{"arch": "resnet_bottleneck", "model": "self-supervised image encoder", "dataset": "made-up road signs on poles", "train_examples": 245000, "image_size": 32, "crop_scale_min": 0.3, "horizontal_flip": true, "color_jitter": 0.6, "method": "simclr", "norm": "batchnorm", "activation": "silu", "depths": [4, 4, 4], "kernel_size": 3, "stem": "deep", "avg_pool_shortcut": false, "widths": [192, 336, 576], "projector_hidden": 512, "projector_out": 256, "projector_hidden_layers": 1, "temperature": 0.1, "init": "kaiming_normal", "residual_init": "none", "optimizer": "soap", "beta2": 0.95, "lr": 0.0014, "beta1": 0.9, "shampoo_beta": 0.95, "eps": 1e-08, "precondition_frequency": 20, "max_precond_dim": 1024, "merge_dims": true, "one_sided": true, "adamw_lr_other_params": 0.0019, "grad_clip": 1.0, "steps": 12100, "batch_size": 128, "epochs": 6.3, "lr_schedule": "cosine_restarts", "final_lr_fraction": 0.01, "warmup_steps": 600, "weight_decay": 0.1, "adamw_weight_decay_other_params": 0.05}
Rows from block 9, named by matrix and row number. Each number is 128 + 24 x the weight over the matrix's rms, rounded and kept within 0 to 255. All counts start at 0. Numbers have three digits each.
# convs1: 3x3 conv (model.blocks.9.convs.1.weight, 144x144x3x3), inputs 108-119, a 3x3 kernel for each
convs1.74:135162126110101125125138159159098162147077108144128082066135155113141089135131104064176140142110108111124140136109110120168101124127136119174138109094159146143150113107108133111177129090086126070124116172086088121143117151137094167134173151098181062106156176089130197091100105085165110127120212124166133123124108142116141101
convs1.75:131120153130161101100134138091100173141200122114147113137134119098140139144095140100149100147139149119099126125101112133104112109142136131087122110155111117130156130109143100143139124143115167136137079174124096122140119108131225072095134168117111146122139070166153135101123119119092085189115133103137138132170086120140170090
convs1.76:127132087142138131130140110137120137172140127141144119131127123145134107116142072124143085180134099156146076148113114129157116134110126119119118166126117128147083096113168156124125125126152146113143150131138130158155140114060101115091107134100133114112092145087135094123140113149147127153133156139125134143127102121106145122
convs1.77:149105133129122098123133138110166133153114111101179127143102136155154113125137110129159117109117160123140159109109128102129142123124144124125147096066085122135131159150156139103109126124105132137101138100118116131119117108123142158153113083143110140131132145179120098109154120135182151110099103115139124156124158130108113129
convs1.78:121110126097167110137114114095185166132102137145131126133204126148104105118074100179116114091130153143093129098086129151114110165168107120130149089154144130116165086149107136130097126181131104069161106146107138155110111103177147120077097091140084100109147082162126139102143136136088158103110060116087201148149115113118123124
convs1.79:129116126112105132193101103125104102157085110128101116150107116135154163107121158157124123095149140148112131116121136128117126118168118124131155132144086181122112140101176171122074163152099111128179133116137117125105130138129138158165131133133150121111124142156097144155144102137137124103151130105149134077117168145094142146
convs1.80:124187151132158149147124150161187133119102129138119145130169152128142085115122128161150163101099131122088103121118114090104157165138114150131139134120130150144124143194117159134135166126125117086082137085111150167105142145158111142135136081128113081131134107110099085108152119094110116119161147093180129158080134092132118134
convs1.81:089152121147158131163107130141147109113119166170130083148094117146142055141137176153125107152100148112122185091125148096129172126137152125090116154116126089133144176130126125148112145100101131104156123143107115130097140163089153093176096116138167146139076133170062181152161090137155108108074167154163134127129105113129150131
convs1.82:182098127132154124129187119102131123148140121114125121118127131151128149124113152147099118147144152073117138096091101115099128140144119147141148156168165118156124127083152119145092136151142128105098115159114121143125173143087129138134118114111099165107108128101150089080141136158165155138086097124133137095118146136104110123
convs1.83:117115120075129151134115184129103118123163146122111118120107154129124144133078151116120147152112144141097179120096120132131134177124131116133119095130090140167178133103109120147107117175102126104119126139119127194120117143159106101152099144142136161122163100130109136137137122133111126114127147150143173170144139161114132141
convs1.84:129126097125116150151126115101145128141170119127134132125109150143139111076080128102162104109125140147091087104096128106181127126119154111117118116118109126157147106132125120147151097134146159125159092118139138133135115152133134085124123136098126105176124111114146127135123100164130123140127127161070190126096105140118093150
convs1.85:137137138131121173142126167134114181172137145110134146163104147140156138121173102145136150112168173127150122120143120113118131148122116133135141127079106157109153131112146133115147124132123109168124137086156142100111124158111072120163124106164150103141102132109155148167138100135089109123114126127110111145102092131127147134
convs1.86:125137109157153125114139164163105067143138150130148148183095087145152072154108128158108099159122118148128102111147182108108169121138092127127135098130143099127152128118096134110163135116147125145126119120159115121110131136103184123116135118121109164136136128120110091128127129107159110134118135114123117122172120105122107167
convs1.87:152101092109126106163194140167156107162166109123136117149138173136109174111126102135099119118127143094137101113151091124119133170127143147112168103081112112162119104155097167118131155102150138117122124133122122154133131134129118129130101138157139171125112123126104091123119137144105111114102138119142161151137141185098104109
convs1.88:085103150166103155143134121158157129188125176090147116087118149165135125087131142116153130187123157111138120130150120107120147130096109126124114145130123125141104165119121087126132112093128125104096118114132116117088118140139118194098106109110114127145119192148061082097138118147161155144100130056114138143108165158082113096
convs1.89:122108123155135118143159113139168127231160109124085179152158137083113162127135129131157093115137164128164140159086149146147111126128132138130127122145146129139102136100121098174123118116128122126131150117125090129136169103154140135157119160110122118131143139130118153121148135112130123168137137130156186138110176122114099153
convs1.90:078142152139119102149097147178095106168061142090125121140152140176109119119122127108135150064147158120164152099159086156115172122134094118152116112127115171107132127130087128137123127155106125143119124132128124133109147104152141110122165161109121140137112119121123138135107121111096142105127144093134140123121147104087168123
convs1.91:120114128101127123103091111125121118087109122107122127142145100109181100121125131150125104150137121113121115077128180128109145084143138115120145145125139103117095135101138111135124118151128146125159146111154105131130129102097138142077145153127142115084160144107122175090145142146126114129125134152137101109134153124088165138
convs1.92:099111108110134162089123100142115130158149160128133170137151175157104133118112095120140137145113107092153119168128112169123141098146106140114171152106175105163105154127103148132173114124091129084125140191114126104118142100121127101147129168066134120126146111116135182111112107094087153193106142107138105097138126130161191109
convs1.93:120153116122125154110114134088120102105091125154164148114142115089136176148148161118107156107138143149144205142071097137130127076110159128121157147162094128115104146103144111146099131099123179095109128150135096130127108106122109092117122168160147152141115128118152135103126134128124131089109082122118131113126115117128150149
convs1.94:119159104087101143141118126086138115162162133131131162157132110184096171179141092144128111162077167159141107082129125153117170136139124156096125110099151120140134112092135117158112126103180121144092125101173129172092135173145150119155114103133135111175138143122131167103127112116178095157150140122135125161130094093155174178
convs1.95:148134145091104128147153131111115129152125131138096128150174171099119117142142126151115137099147108155110124128188103149078158167108120093104137119131137159127139152102148158105115135168144123146084134110113127154128155127124073135174111140126139103144124171138113083100138127122136136095153160148186121133103213150094105099
convs1.96:148169118134138134152102140148158119092147117105119119122146151121096103108144091152143097110097097136101111140137123117117130165139085125119093176070132133155169095104111104159114119100125121140079107090164137108174144098091129170120119109133134089109122142126136173122108158098145057088116168177176094116111147129133150148
convs1.97:155150118129140126138075136141149119147132110108134130146116101133115141093124142110156120140117154118118129136064125157153124138133098158106090181159119153132095139087138109136114135087130109108123123124129153147103127085138167182092112105122126133161142135160139147100114119126105153159165175105126114141217131052116150130
convs1.98:107131118156139098154129132131151145154109134115105139146113153122130134134095134123124140119121101164156144135129123128150135108122134124098097108085099192154143124140113109114122149143157118088117127106165122154117121168130144149155171120131119111117153138137133157119099113090083101104130149134138121140138125138169145139
convs1.99:082099114122163139115115089082115085105105136150141132104187118153125159124098119103163093143112144112135125065074140120163107149112119095068109111164191100116142142119134102156132105085107128134104069162169095081159062083157184157095140136143112100162160087151105176114137134111102104190109126133112102128151118103127154113
convs1.100:120133155132074183136156132110084149114117138134124152132110121110164124148137144112142194127104130144089166126126112150132102166146092124121120132068173122157117138136083108121135107115136135163085117132107096110140106142144092103117157103140127153118128144116132099141119149113111116147110137120140103129108159127107093138
convs1.101:120101126128158135113124131127139110137120118164112158081110110093202110087140084145135138105102149080118125113102116088137124118085140146100147092129111129134137123130110093145144136125153124106118086135117142111171171128115126128119103142144142112102184169110125155146162106171106070171125122102130128089136130114115147159
convs1.102:119116110136131138107097106111138092168142106157134114107139155095160100139107173116138115116131117126114136120134132139115169118093138129101129150114134129082121143114099070152122152141110112144122128138124096087146172126126143115130125133131133133125142169110093172102123122154140133123102144090147127136113143102103135155
convs1.103:095119132111136135098152145122107124129130135096141129120103159091122136169170109108118133097099137121131156140128132116155082116090127097089109134155114074100149126138122140106122140121137125132140121144128127097147123144152083130122129127068124138136122166076132112134101115137110115133112105116123097164113116101136144118
convs1.104:123127128151146113107119103107113120120129163163171148114140121137146143127129154128116127119154099126139129099102173132129101148110143137123144127136148123117154100099109103093108097158104126116149103098166122130141120110138178129143146120125089124117163121145145105092080118109139116140139108138155121127153140142120126106
convs1.105:114103184119105129118133101141134154127194111127134103118144084121147145113099147102162111119118127107098109082137150130104102160107142126142149111072147143123093109071110126187086140166141122116139099105138127139113085118156170129095123067125101153112160129155115130126123128130109143107084177110135100177110150094161131133
convs1.106:142126139125126153132081138131191157119141143088086089105168143130113094122109093174124155137123114119067089085082106138142169135124169156124129126110148132077131121147139172135096089138150132072133134142152133165170126101117088146142128107125130095123122133089135150102122124126136120116116128121147144129107115107138075105
convs1.107:151131145128144136095129141139132101145165112140147187149138117100102149141133152163128143173137120137111124089137160093096146148139119140136127137094118150115106151155109154140138153106147142128131123168093128105129170133150122079109125125159125099161129124117134117128183147128122116136128114113152123119140087119123099159
convs1.108:123153136079123123094111092130147136096144138148106144145110136089135108148142146140139145111130159180129164125139128128152087100122107130091141111127160142131172159091131138107104126130118122097086157144105141159137171127180096133116104129118155102129146137147159189156142163143121139112133161169168118154115133142176179141
convs1.109:093134147094083122116177122167160138112120145125134173169153110082117094175089139129119173096162130153144167133160156154103163111119103102101190127106145101119140133135118133149152142099145105152133140088126095155110137104125093137116152164112130090133092175176148120143116117140144140099110147133128103111130141147109182107
convs1.110:133138123151102121117168121097137127135166139114135148151141117136179083123107159132137088095160141174102147171145135156107138131112102151103076086103146138160128078184161120108125111157146109135138145136145117122058132157133076119114189139106122139129122140191171100141109117128129125187130148140142151132120097125216131115
convs1.111:095163118165137114149107174129117132096152122165127109079070129139167138106083091106118144133119138108111122167145116105112102147119101099122137135115091154116127146123152105106129155123172131137106094110091110144109107133132138127136148130126179165179112103131163196143102146142109097134147102118127127128115138073172153125
convs1.112:110107117083106083167145146148142121116153109139125144151156129114145117154147131146163105096137089168150148101112104134134125168173141118131127086133090122121125143135155134135159118106131065124106127134145112099135130147095116148097156112144143121110129090088172117159113106138127141129119094129149144142106072120158110146
convs1.113:164123117144101112105137112103143123126120156144122112108130161128145119135123147119107142113101161115165125116118111128141180110166145124140127086060152128127167154141108135106127094090128106145094122157168153104189162112141163104125060167132136153119142122125170163116120154143084082149105131142110106113109153071143158100
convs1.114:108150146078151180162159133123139158155131133136099141121142130158146143090123127099125144141119139139145148122135126095116144127116108108114139075121141129154145103123114154135156131115108146114077115132114112151091098125121075109155111184131150095130191105113143102189105121107144131122146122127108121106106148104145094181
convs1.115:143135116128152106137093153127101150139116160141098145118113180113145139100109196135098148143087152123154206177144133154152103099119146158108146162143073114094153172125107125098162133164109180144125188128109121142116130130124121102127111161115147112117103127118135139082149119128174095107152157152123082158105145117151103124
convs1.116:110125108153082145121147126123110099087128104093181140109086099100143104138154159102119086109140150126175136088153158105116159129129112138123105134127128104124110135120159127158127108143119128116160111124153098131115086074161135138138179151166111113169146197145145095165112086102146176111112095160136121161098097141118147114
convs1.117:129124120141109150106114082133175136107131129117101085156163146128108092101140119139171099128146128080110113134071113155129124128147127102141095092116154099136128153131124132168091062097107114066148109134114109130142129118160178139116096122106120109102134174137130134102126177093108154144104123120151171099110132130123143082
convs1.118:118117142097127108150146134091175089114142149126121152104101174153131117110141137127132153121172087113122124130100096084130126156153117121120115124139080142121158164143145097147153158140133130135160123106143135114112135137105107136152141145094135117088174140133105099104127105133146131124124113078131148155096143162158159127
convs1.119:128087119149134141138141147158100118118139121138181107135146172150129097159138138119126118160124128154147113115100111133129177138133116144136135082133165147112101135103108136065171111180143112118103113124152124097102085109082121154140125174147130151090141129121133162162133118121119115174101126121104104118142130124130145130
convs1.120:127161140123125093119119124117136122153119137114105092165123121105162123101110138127143134144184126119112108139138140101145137119102119109130116138153116121159137117154151151138159131076121092105136134171144092133098169131132118110091166119127140146121151121114115090142130124131111143132115157132163145135155147139110097122
convs1.121:117122148140093138102124129120132103130075110162178211113159108181108110154153109114139140139121148117147095106130118098136158094114145095124125114116111130094092121158136132141136113100115115120101104167116089114107168127146156124128128094135120119150150145153139088135123158110119170135083097081159169112125088118183156140
convs1.122:163096170136122146169161162161096139144097139134133103119140121141131113114151176147138114140121105143159123092156156111123132095127134120125145137109104179110179134170151106144152107152079134169132095127124156147104127140121171092118117133124124147095128121106121156096171159104142102100127141134124145122156141097103132143
convs1.123:144130117137119131131119130157144113137121141131162105130141101145165119133180104117150125167157064140122093132105136128144107093134109153157102126120106121160092107127113141092136148180149101087161132111130113127118168181117159167133109122107132163119165133099136160090162126145163128075126126091166130137143159093117148083
convs1.124:122147163122157131134103170114154159106126151148114176111135110139118118137142099131095147159158117103086168116123104117103129133142142131141140095143137098098163100092159123113146108165134159155100127121135124132132109128087117122117083098126136128112103098143127137159093115123104142170088084165111112119059104090166129092
convs1.125:111117128149146119130141132123082129147144122127098095142155124116166124127131094127137122152170121128127141098134107124154124167136120130154112116116149182161182144120116140189161131139089115123111120159153168154143144107155123125143123139123124127122104138120090131128137121121136139131123155153129096110125145130115140113
convs1.126:127155117128153142099132129127146149154101116150129156101109151103094150138156163130127127122149108143163148107097110137087115123121130137088123127127129116073124127194130165115101166104133078088097136165094147117127120130111123126095102154116147173110162121135128082114117120130141114153134126096124143093154133113119117144
convs1.127:152121129158133079136118119126114107129148118145117116066111122174117088090161110095149142146121110115117120174115191109136139149124122121121125113144139138140160147131123095115177116137089165129128109126123125166134134151158101144139097097151127127121146136131125108109115177100092163080129125146132143141109080179120067086
convs1.128:128107147181131137134104122151131129127124188158157144132134132126135083139102162163126130161162151160112110100104101133128078153109166109127136159123139135158097133139123111117141149156135128094098121121119126133113108130139168131110141121122137145153104071123122138130126107120137172127146113088145126168086094090114142123